config = dict(
    train_examples=97500,
    encoder_isotropic=False,
    encoder_norm='layernorm',
    encoder_activation='gelu',
    text_encoder_width=192,
    text_encoder_layers=7,
    shampoo_beta=0.99,
    precondition_frequency=50,
)
Rows from block 8 of the image encoder of a small contrastive image-text model, named by matrix and row number. Rows with one number belong to one neuron. Each number is 128 + 24 x the weight over its row's rms, rounded and kept within 0 to 255. All counts start at 0. Numbers have three digits each.
After each neuron's rows are labels from the 100 images, of 14848, where the neuron reaches its highest value: "lies over" is the class under the peak. Only what is clearly more common there than usual is listed. The data: rosettes with rotational symmetry. In brackets: how many of the 100, against the usual share in percent.
# fc1: MLP up (encoder.blocks.8.mlp.fc1.weight, 384x96), inputs 0-95
# fc2: MLP down (encoder.blocks.8.mlp.fc2.weight, 96x384, transposed), outputs 0-95

fc1.205:137159096115147105175148107108160151092160145138174149118105144129140153134156138164123174133119133129097146081122128135134163150144100146101126156133125143151162083158107133126145157121177144134120134145163080123133144131158129115135175125111116142120138117118144127139095094138167096061
fc2.205:107166150128179130097184110129105088130132141166117108112100153124099169128142099151139144174123142132095147164124149148151155092139111124142098091103181110133135140099121124114116145149144142103112132136158103166132161157119141103131117096138135121161130153135138075124088148082109126148
lies over: rosette (92 vs 45.4)

fc1.288:098096127130134167112141127080129099118121119100150126110118122155157098094122185162102145111082148156108142105122119123094121111110098134081127114155135158100145114150136169154124111105137154134104114146156160097138150121112150087134160132119148177109140134176141126196137134156130124126
fc2.288:111137118100178123098136124139100076111127127132131166111113192174138183149158143117143149121116121080143151124110103152136174160116123125105135140079138133146122138103111148131104132124153099113220111111158134120145106138151104141145144139131140121145104159138152116141153128132133118102
lies over: rosette (84 vs 45.4)

fc1.135:150108069092153119084142150121130112129141159145124146124124108162140176160130126148108143129161124110118130118118122155139134129160146112095136134135117113143098129079112143101191130130148148119182152145097108126108155103163137124111152105108103169089110149097085131109149079119160114096
fc2.135:132189126116122079096121121143125113134156123114145152137130134099129157124129104140131112092156082174136170135087091195122141111157101108108136126137125121140122170151131137115116163119143122134117152137115147136158140173119072092132118102124174165124101099130111148112132113071126146124
lies over: rosette (96 vs 45.4)

fc1.88:131123102095149100184105154107129151131149125139091180141120115158139102124082136183163115154127117084133194134144155175116117102130104178150151164126125113148118156125141117131111148098156090123095142135132107143104103136115156138133105125166132114132149139172107140121110130106116141108
fc2.88:149117148158117132136138161109132106076123137145104094123155187176143139116136157119139135133122161122119134112164115106131139094106127162135062122127132162152153118140127105136092145141134092187094181144141136168147129170125093125149130082120139154106131131107110151098150105101139151125
lies over: rosette (99 vs 45.4)

fc1.196:128156112126145142087122154107160141129098137103133131131144121102164134143130155157160107070168154154128095067151125088118185130143140151135134134127131114160134096135138151128164132124135119116178086142138090138143113153130112131146139142165119188116130175117145126106126117129168110086
fc2.196:116166136139140099124104158138135100104115157147102158155172128149129176116125131121122179134151135152130113111078118138134138109159090116154115145139175107139133176130112171122101113132159156183108122174142119148132090135139126126120066102116126123132125172145171122095090141131123122114
lies over: rosette (83 vs 45.4)

fc1.307:142159116132127142124138129082154154125202165107159183167126092118092125155147153098119092116084079147128119108109127062108164142136089140130106127122101114158125186134139122107082134125144130143158118117134157147119121134114158094119124131141131134133137117121123116135148090125133131101
fc2.307:090079109101120159139107146153129148115161166172129123150146122135165125149130122192140142091113143122149109136138168074176151144149121148154161122152126076136131118123147125073153122111090129119146140126169144116123144109103151105134143106148141142113101114144143112143120153077118127090
lies over: rosette (93 vs 45.4)

fc1.56:124121099114113109129174095090142142105120139131106142123141108147148156137157119121101136165178135164145140144130149171157152109126156139088129146116123129131149081138195097094180102129120146134132096148134128178073126134115156108143133122113137112134109185111144127121121114111150163095
fc2.56:111141128129143141092122078114114145120135109115137137141102157171170110118135150116143119153181078113089139101131134183153103119119136129145113071143113136155152107180092119094098142130148130105156163118111139128159110105120109126182081099159123160159109153133108109132145137134142134140
lies over: rosette (74 vs 45.4)

fc1.45:117140110104151117127133107143144170126159166100126100146122133112098078149166124130153105116170145138128130142089129103134135122141131111135120140184122097163126151156126134122091129160128142098136119115107082131133165081152120124131098132111125146107186129111161131185131066129124103081
fc2.45:120142099117128140142123101160121145075075166167110164138147098097175108154142086120143122134134105131157149153096138074113144108151145121113105129142118100141144138105147122131180118138102182120167128125144087087125121122117134092138144120161126107107109146096152175135114137113138141097
lies over: rosette (84 vs 45.4)

fc1.294:156128089120123160130158098130120122137110125149099079155076153077080104151149146141085123135140109132152123138137106131100137105158144107089162143157137157103109120107135131128158171139162112122083153130081154119113141144101135183143116103109139124117138148116126131103153117124146182154
fc2.294:158116147166133105099124097109114123126118140088148097129098154108113082108144130126167109124096145129190137137155148116111100137137109172133205127145131142165116111142130140117191132115174101085146123137133139110113145130143116110100131088112095152141093104139106127126156129132152090128
lies over: rosette (87 vs 45.4)

fc1.356:146115112135144126132140122153139098112151126180119160103121127167164127131143134124133113099133143179123168102160156107107118151126118132128140194128119095085107141150134148127120112093133168084115104127157128126113188163101084110146136102125125133127104182119146167148155146141150140170
fc2.356:160123084133107148124116183130138111100122149134093109116114106135101104150116114125110160159167132135115096092160158093137159147139127108104139099094096163150101141144132088089101116126131134128108125113165131086134112083113137149178130097144140143129141148137093188108147133129129077118
lies over: rosette (98 vs 45.4)

fc1.125:130129081115120120118108091097119127144116162140138139119112135128152116151126115154110090141107115162124136125128125126127119115086125122075074139123138145098129101142109173132074146123121106141092193136162115161145123134129132143104121143111144131236098115122118137140135095154135128112
fc2.125:156084119101147137110146039103148127113127133143101147140140109142130131152127135125124098137116153125119126140126099138120083131113125161112138099095122107107146145128135102147133137120107125143135124013144113138124125138101135139136152150130156107173127105133101133090113072113128132153
lies over: rosette (90 vs 45.4)

fc1.343:145081145150149152132156157142114131154122122103154107098121139128120158128143165089120126108164178103138166157099118146129151143140158134152115152120093102165106113152059111131136101120124118111091094122150124111128128146148122098157079108094103138092097132129122130107156163140104179118
fc2.343:120098115142123144151128179157137133122120137118125122081115102114180164160140128110079171139125110131134143078154112105128096154107136134147103127152102101098121118136110145115104116125130088161145132072122087105152133128131141134096166138145133112102151100109122078070121164115165106125
lies over: backdrop (93 vs 54.6)

fc1.265:102129088133104123158134119122097104137128108103161131119076100127094151108201135123143134066172135124112134139115121117140120117144138131125102108149139080133109138173115152122113160125112179160205119129078112121095141128125139149150129132119136145156124140122117135143084132170134120137
fc2.265:132160112126124112099127124122055103069122128109125138131124127077182111160120117093142112115164121086087143147124113132128116132101118129123140149138126148126123124135150148162166132128140122102136126102100131121086139145120095142107086106162101145137158154114127110094155131083128166063
lies over: rosette (95 vs 45.4)

fc1.370:122145094139154168133114115118139151097155104153155120135107141142126119135161093154113153145161111163141127090154151127129088147159105127122176168153101144176152108128058090139122113133133152143104081152147136086130133124175130158132144117134153131109129115138132097121145085151160131093
fc2.370:115096167106163118129151141098096102143135126112133110144104153064130111083175143098138114149127167163146142160097120099114179119131198127120089087154131168134109125111136094132141142116125129095084117128107123142107141112118118130141138093136163121163134146128126159119112162155141133124
lies over: rosette (99 vs 45.4)

fc1.126:152145122096132153179117095081084144152123121134094145135149144118169121152113087152081131097133143125128163116127111106117133119102110145140163104126116125109129096137131149133128120098086134087049144122143119124147140153160106103141161143163115159131115136154119124162082095162100127118
fc2.126:140097202134100153122111155111129133142168105115109135091117157118127096155116120102189133151146135138148140128115091147112124081113157132093127163105138153139127134152121079117154086138112150104101107104117151128114114164125148112110127098155112121110136172126110160124098101115110084163
lies over: rosette (100 vs 45.4)

fc1.225:123154123125119178131112155154122139152117144094111160145143130113140122127110135122127074133140116131131066089175134130133157105090106131140106136122129177169177123151138131127152123134133139136083190139143130162115172141103189151142123142142168100136133157106091141131127115165127136109
fc2.225:124136137134115085185126126104113124103123156110120140158112113120127110132136126137135113147114150151128122150115103147106194157154123151099181170093123109103147134157114121086130147175103099145103109100105121126177115122134086129107133092074111131085147155137133102079157128117104114135
lies over: rosette (71 vs 45.4)

fc1.220:151131173145174113153135148166141128137177115133138091103099169137123116137136156125114157125143146095144127108103129128148123152187124150165109157143144098149147114113111134138123104141115137114135148173123125075179147130147137133153121122126077140159084187142111124095137172109109139121
fc2.220:119139157126176153084146141140143111119119118139145136115075102121115128108107097144081151133108083133137137082139140079125077117102143085152140130124091126102165138130120127126092085126151070160128158139110099131142148121108135135103085134137166108104103099112104104150115101127124162132
lies over: backdrop (97 vs 54.6)

fc1.342:202094105144106128128155117125139116129130117146147151102133141160153194123147165169071109158161125095138129138135135105121138105195102145136138121194118149114125139105116118145109122118132131083120138109107147149095168107129131100130094154120147144127115132116134121167132147103111117140
fc2.342:081162122088112143125113136127157137141119098169144150124125131102107161117109114138170135107128145125116140107114135135147155134122109101087178136123149121149100110133147096143137070134145146153128135123120115102131140100186121112117073123144097137084139090136141152055128100092092107134
lies over: backdrop (83 vs 54.6)

fc1.303:116099090133126141155124176123121121121086114154120177147133150106136144126131125138141083168130135151149113116186171100162132061123104101121075130127126127159115143130119122123094128132156077122099159140104119096159116128121125105122131118098136117107121132063136128120129124170156090124
fc2.303:129168115125110130126113177135102139127103095119117135171121172115094148117141141130130109100109150107098142155124153095132127164132115135098139100112180155142098112126183100089144129151139144146122140096138098153141126113160154128136186170139152105088145119117115118125159147195155120136
lies over: rosette (84 vs 45.4)

fc1.96:145119093135151138104115125123133099140115105127139116119127134157126123126123072124131059136133152117098124057130128155141134123146092113084157113150123064107127113093178098103114066129135112152124135117117118175102138140088109107130147117113108151139074107124124122156129146146156123118
fc2.96:163114162122099102100145173134141111106156099149124124164097129122152112131126140091142121138082095113099099154079107130105147099157162171135133140100121162141147136111127116154097126103163124141091116089116128100156101119123126148129169114110110108138126090141140111201159139135155105112
lies over: rosette (86 vs 45.4)

fc1.29:098133100148110092132120163098107139164100130113116099151105087108141112143146112111161097141130130149147127132166142126151110204093137154105110142123130090127137145127171154089083110117126106121116114093141137171176138112162111137149141131113133140126128095063131110137120119084149117147
fc2.29:132133088154118106163131151165111146149124133111077150098167109098138179121132135129094166130081162120129111121105097094123079110123111104097141129111130116106150103125132096127147114156145130099124157133124111117132131105133124156110180078107141082134138084166160141111144100088145138137
lies over: rosette (82 vs 45.4)

fc1.281:132121095116077101179132120121141159146145153113154135126124127116092128101161132126142115147147181151153144132143136084109155146124094152070130174154156164143107108109141156125132101144152097159157098165127147118122135120132168127131136080154111127110095143131133149122173138095155095153
fc2.281:122125156140178124104097125119101095106115129109115108121103100124107100119148159097127120166123133151117180072142159148083098118104126139110095125128141107111114087145113136088115092117120148090129164157137164123119165158141102136151159092152173164101157151137169133130137124108152129132
lies over: rosette (100 vs 45.4)